Rows from block 4 of a small image classifier, named by matrix and row number. Rows with one number belong to one neuron. Each number is 128 + 32 x the weight over its row's rms, rounded and kept within 0 to 255. All counts start at 0. Numbers have three digits each.
After each neuron's rows are labels from the 100 images, of 14848, where the neuron reaches its highest value: "peak on" is the class under the peak. Only what is clearly more common there than usual is listed. The data: larger renderings of crowded toy scenes.
# fc1: MLP up (model.blocks.4.mlp.fc1.weight, 768x192), inputs 64-127
# fc2: MLP down (model.blocks.4.mlp.fc2.weight, 192x768, transposed), outputs 64-127

fc1.313:132091116088165152116090118140106117136164119048127127180122103101137103125138148121110120096136133114178158156070168118150179133119150127103079148125208162126100150082094093092120171141171168
fc2.313:172129196117135129082116171126208084150112069098137156176048104136125097088109115109128114157113084066138121102112113093123137152157170186107108144117069163163096160100182170171131103107097147
peak on: candle

fc1.405:171141135113157174115096143117113187122094106117169156143187146118099177118140158120102098118115133123157123142076163118121112133078126125161139124099149136157117139168115122120102134164161114
fc2.405:121137109143105088122109134147096076114145127131134189075130136128149133157132161154126165077095092133153145159137169142095054146102148100106157091122129168187186174129086106112164181124143168
peak on: ice cream

fc1.42:104127146124104099059154156170157038100055113178096186089196092103114139176100143122126104101123169134079180168113139145131124071123119121132196150152077140102121110140131084134086104120138117
fc2.42:113124091168067104130136143045183110095108157133155137127103112161115087102106129102166140122145123099084098078142122131200158137108158105143121179095098145106126103106132126146167145133103172
peak on: barrel

fc1.284:129165192118179126130149168129104079134156098178129047115131151093169106138136114120131149125174161105160143155105126122167127132097121153151095135118139149103137121115121123171151125093099084
fc2.284:107138171119154141125140144100143130094127125126152162086103103130161072174141098149076103124105143160105129106095120156145166204139069071111064190172178125100108125160137104151127146130147123
peak on: robot

fc1.656:102175086153132126115135137106093073120116083143121209108142127121137119119137126120120152109096144132072184142132155085122151115067182080147045118129064123135142121180138164104120154120171097
fc2.656:050118108089090096137120080089140116071085086124107118074163093125087110109090079137146147141116129104126099142177103101126194047141093097120091122166121121070138144063187167174157145112182125
peak on: mug; barrel

fc1.143:145156077142108113133123132109130108132151143139080183088102109117075147179171134088196098177106125152154080150137193157143139147134160080120140072103141173115159097155107053154066146108107197
fc2.143:134137121103153112167122133152178106166136180126159088115156146152106106123126045081126122147201166148095149107093162146190196107109129122140115127220102136087170089117155135125122132147144156
peak on: umbrella

fc1.528:113199094128124081122110164109136092098077118154129241151153081081161132188155093112134131105133156120140190124079065109115076103112188091151138160166093160090114101192166086153115150089123090
fc2.528:128209135160092093121154142075159141136093124095102139175085095081137114158118150104125153123181167152095150214145189139155179086102141158068111119133145163106141157168123112169133100065085122
peak on: trophy

fc1.145:125149141126108143043117170157148130123137110089106116103177126108131064092099211145084152123150147094170103165117127122127134161141073127133085155140163146073138119096099130139146141106138151
fc2.145:202127096148137143171113173085122119138109123116099108094123133138098171092123078118107100188151065141107084115125084115160108077155072129177096100110198124192177185140139128157159172121123151
peak on: boat; candle

fc1.190:092110099109159148128111127151154095128134102156140149092142101101140134087118104152148101155110107118152088144119096098073187150198168103168086109155137125130147120119125132149093136117113149
fc2.190:087099114113149142153089106116074150160079108125116126150133102100112117089103159184122191140119144093106122143106093104118100121237121170116130171151163120100170108164168136102114140154150187
peak on: boat

fc1.394:162130133127131166081156137133117129121125144151135094063061127123159151097217144089125163118167131158166128111079138163113122114141176075142061056146113170159176163141114073132120159121124148
fc2.394:110097107161138181124147156113120155107169195138055058109108139141182058117085172145160124066100126140143140119119098152130173181109150129121095115079119092127169070106131164112089153149063119
peak on: chair

fc1.407:085102103148124172123107148177148124062160101119067101160158101104121127155152174124097181138140119116084144133086173109141128106093143145124128179153155111092127118143080077148103147133128118
fc2.407:132139130068135144092114170116093170123134070161171108154072077160076105057107107124139156092169140121131111125124099064147160111127133142125117126127093139133085201140112134119188134136102121
peak on: candle

fc1.225:133131105082132102187089157148121140086102049121103176141148128113129150127182147113146134151159167153075169168137151145148161088118080138119133127127166095100136094133134106148076175094067131
fc2.225:178107153091106123142162174089186093113133126100141151103143134137129091131144157110130144117123122078116074129138145092157110087189180175099139192123132191112110116134109127109159138116202138
peak on: bottle

fc1.644:141100168133141125090123150115153107123125062148117153119117128109141156105115129094095131171081100097171089161106194144104153175143180153193113131106129105064202148125131087119094151075106127
fc2.644:150146135129107144202116110171137117146156148123197081125110127110151125148079100149108123132143091086103099100138165143112134167146124079112156096156160132066164147100127101144116166121121091
peak on: pine

fc1.379:107112198119126075064132085059067188137101106192135131077206139130143177135093130136151089143155165141098130152107103121135107097123124159102138145094152079180125094234134124191169098149152138
fc2.379:148182176167134079183157152123161111110113118176148134095088101159148134119102083093121181129098124126084119072135182166166101118109121092148119152038106146110152178203105127184151162126143080
peak on: barrel

fc1.589:122154115126111119107087087121146095091071150157110163115118117120102093128115157142106090214183205106139137117132106170094176141098080170157125084100155141172121140114130154110117084140122170
fc2.589:110144085163105087151147111156104086142065130176152085201136120123113160126097123104110098111135074109095128111070111121085133138138175150116088127144124159147129174093108147184148147141129161
peak on: boat

fc1.185:179164086068130132063134119178124113085163136118097115141125104107174107122140143081076078162105106109124119118067118118153163121150141099073094151145128175136090099134095132149055079111119150
fc2.185:089066164112140107106133171114086199142135123144121135148176115053145123143090107175114211138184147103140130129118096116118095135142114171234118144127144084125108106116095118117166106103145184
peak on: sofa; mug

fc1.339:115103120110120130118063160081193077146108143120110155137144064072066143136068162134142122112162124138161122154149078157099130063161110132141160070121132127079136186141089119128099141098115181
fc2.339:152106138178128163143128131111128076163129097122164082134141117112093116077148105117106186164063149143152114109102195064111107087073101137106133089086123106185156144186156097205136145112174072
peak on: umbrella

fc1.89:162101062103142142150168122151129162125149126059111136125127144129098170123148170081176136164115104107136076146089100164140172088112155138133120128147128152134165074135151077047130120147035144
fc2.89:133092156167159124121146140134142173180181044076088109183123100111129105141124090103084138155131139115055139098151153059113143151077158148139127154186117167106155122127136197150135137142178148
peak on: trophy

fc1.320:104130119100147129153133096075106194104111136178158122142108120098060124127150130126062125108119123058138134165064149139115097162085129148164132098182133112127184182157075092136124154138121103
fc2.320:091075143141103062115102141113127164158143130117168073097146110115169120165150199135091119095181157172095142115144170112125096181122190116077121143088147176224105031158090124120166094129113137
peak on: tree; ice cream

fc1.707:104100196108130076095095174122171119131106095084111158117149113091113099106071144129131129167129138145181068167141110101094102135173148054096148125124142173114169105085093145115083122086122046
fc2.707:107136096172130120124142136128085037137144133093163126059049126178054182072175125115117118154165121116113120090096117074164134118125106100119086096132126119156115100120069180160097129149125168
peak on: pine

fc1.463:105126122063084151140094159094129141068104181134140115099119075068152152103127122154146115135108122154085117130156143127135126146157087155116125127087153122182164130065125103105096130098125165
fc2.463:127094084153135114136091148089205131167189173125124080156106150117207148119111134159087092144122085143139142059121113142096110128124125145122153118132135141157133142130103127167165111113078181
peak on: umbrella

fc1.348:094151092152156134142143142060093121073122103183079139129128123121123181089175094142117167128143156202099121158128178096163115134116126104121119119089089125133172151083063120064155197092162160
fc2.348:086186147093145163142187109083119161129170149212111130073127105080114150173121119145149154137135137109142100080132139107116140107174072131152113138151133098086134105170048188166168126076103108
peak on: mug

fc1.337:113115176046114140142130130131107115088063173188136145081136113101107167109180161133131137068080130145170141171107165123095102097087170150119129182163099141131154141118157151078163156118127054
fc2.337:154101110122120134152117142138108127109129152101133162055154116134135119168174122101076110113138076041135097157123089093121057146116095133138121119143126149179152145156091139127137161112172181
peak on: ice cream

fc1.755:123125130165108098093154215076077146133089132100132219154206118073134123117152149124155092102156104131157124134159145136121127098167080143111103146124081143152128115132129145135123093095076089
fc2.755:144184119165105107175153107094180104145097133121129153157087151131122046086092127112157090107126101111128120137167141168182148109150100108103100181097113108135157139143134090151148154103123127
peak on: bottle; barrel

fc1.357:121157171094131068141107151147091148100107100152094163133148096106065150138109116130101124105233135195133198114107108146121133106150128180108089098160135148151121094134181126171150083127161103
fc2.357:111110115179120170142106095124097101129107159146194127098082084144129124156128181172114124093067217085090110084165135164106135188142155157134135104124101107078132118069108164141171150163136113
peak on: mug

fc1.588:145140149118184162124093150160121111151105114146147074105121110104112105095193157127105134139160095168143075123109081145118182090150129169116089162054111076105210115064121109110082091129109110
fc2.588:184113076085131115105123121107186140131125102150101120090092133155093187129130081133177125164131163171111128142137197120174078147188108132159118111158105150105084129180085148148145134152084139
peak on: candle

fc1.681:150174101184124142175123131103103119116129115116150187147139126100099116110166167121098141113126098132143121172107123078132162137119100110179116127101159149165180121188135119094083115126159182
fc2.681:183088076078130116144123164109119131103141121085145137181197111141098124098133112160165120105130126140086093140160089061139133100118170099135161203083150129180138116120136102149113124146082145
peak on: bottle

fc1.767:128109196145166084096078136178101135124133155141180093146213106112127145161131141094086093169183167126121220097098144159140168114097097130126153133131118163096150134110174146090177136119160107
fc2.767:174097163207074222139125111153181080146099108160167111082156146149071132183089113107141133159129119124092134096173139101092114143056058155145113096096092204149159202104094154110160148153139158
peak on: ladder

fc1.25:134142139042133125117154143126092128125161160147181143128133065096150113179080118137181135178170130083174154161157143116159120086168142137165157162166107142074116136072119096131109145100145155
fc2.25:137130118145149212129115075134145170127148110070110104074080099180119185137114160095134133136129151089130160093114100136178143170178092158140171098134112157125085200152153098095195130138167165
peak on: umbrella

fc1.683:118170131151170156045104164180099086113200158072137187137084115089148188104073185126118128118192097093131114113101102171109159092132134106129068174160148136143134156111161171095112104129186094
fc2.683:198170098135076149123134102093134106126088138092110148116118124132087141121139110121120090137154049195139106100148093157144092131116160158143149097141163171174169084126137102137163176174130146
peak on: candle

fc1.309:207159126155175169127076123111076176135070082132157129104143147118089145065220132123143123141119141100175082144133192168103140189127138176160176151062132118178211122130155083144106140101130081
fc2.309:101217085139163062189116100140104141119075101123105081102139148167100173139133101104170179081150180179124112104135113132135142154151141139142134148130116159129169152167114108113129169130135135
peak on: tree

fc1.290:166118101200108153089103115104141078111120113146141147158090101088091159146149157117138091164118152120103085123103150129121170178124081167183152139156096139050128158184120103144136098131096147
fc2.290:142097092163125140143124109131097143170121080110142111161131118066114097153108101093120122219105092158136122132178095108161175125130153155126107122135109188127137176107177122183096145124068172
peak on: table

fc1.450:110133096022126110136065134125096152117116163092093144116100106121157137139165119127155129154196127179159154141110136106109122133146131162129137139125164133163128120144119110119116085118158129
fc2.450:149109119143164173135117152166147126133122167184143094133134128107149115094151110160122150129115153093158116100110172126134159129164086147112151124071107092135146111122100107115116201083123145
peak on: bottle

fc1.146:144140122070148094087070134081143113104139109078087153092100075084157082142138175129084112151123150157123123139106083154101185151183120164112122101180153111111114132142064122153140103097081155
fc2.146:070138179122125145099123105133080115132149124121140137092195111148148109210107135118082100091187140105071108125154074168064044146130152157078056109152131159183073186147106129173170172136119133
peak on: mug

fc1.400:163160168081182123112117107182058148080109110146147151110178137098111101151146232086156165109110142152139135189111093122113076139068127131089070135116118135124149112133123088091141169158141092
fc2.400:135092148161130097092130114033121128116062157149126208092089146095118174152140110130093078133145122142112089155152125112129082120153174128119138145146151139147119094150036100146136172108117179
peak on: ice cream

fc1.542:125138133209094149201143202143092082101139106154111198099138076114083110083142146115097122146145064117135130122111082116074143134155156112176089101116126146132160065204150103118135128110162086
fc2.542:166094094090101113155127135125191191150084165125138118138169112132155136109174128147191101121106133120131128135130067118165163094098163163101143145143140152158162127103097148075105112129055132
peak on: bottle

fc1.298:153115138110177135143088131118120130089104164131182099153088118092134146193113108131116125090110118073176092172127055124084104169102156098175136163130160177136147183140147088137131126120113142
fc2.298:102154098151081079087083151073121172144092116108124095154104085160127137167098156143121089129097150135064107093156131109106111165144191081105088145112078170055134148127117131080132110116094154
peak on: tree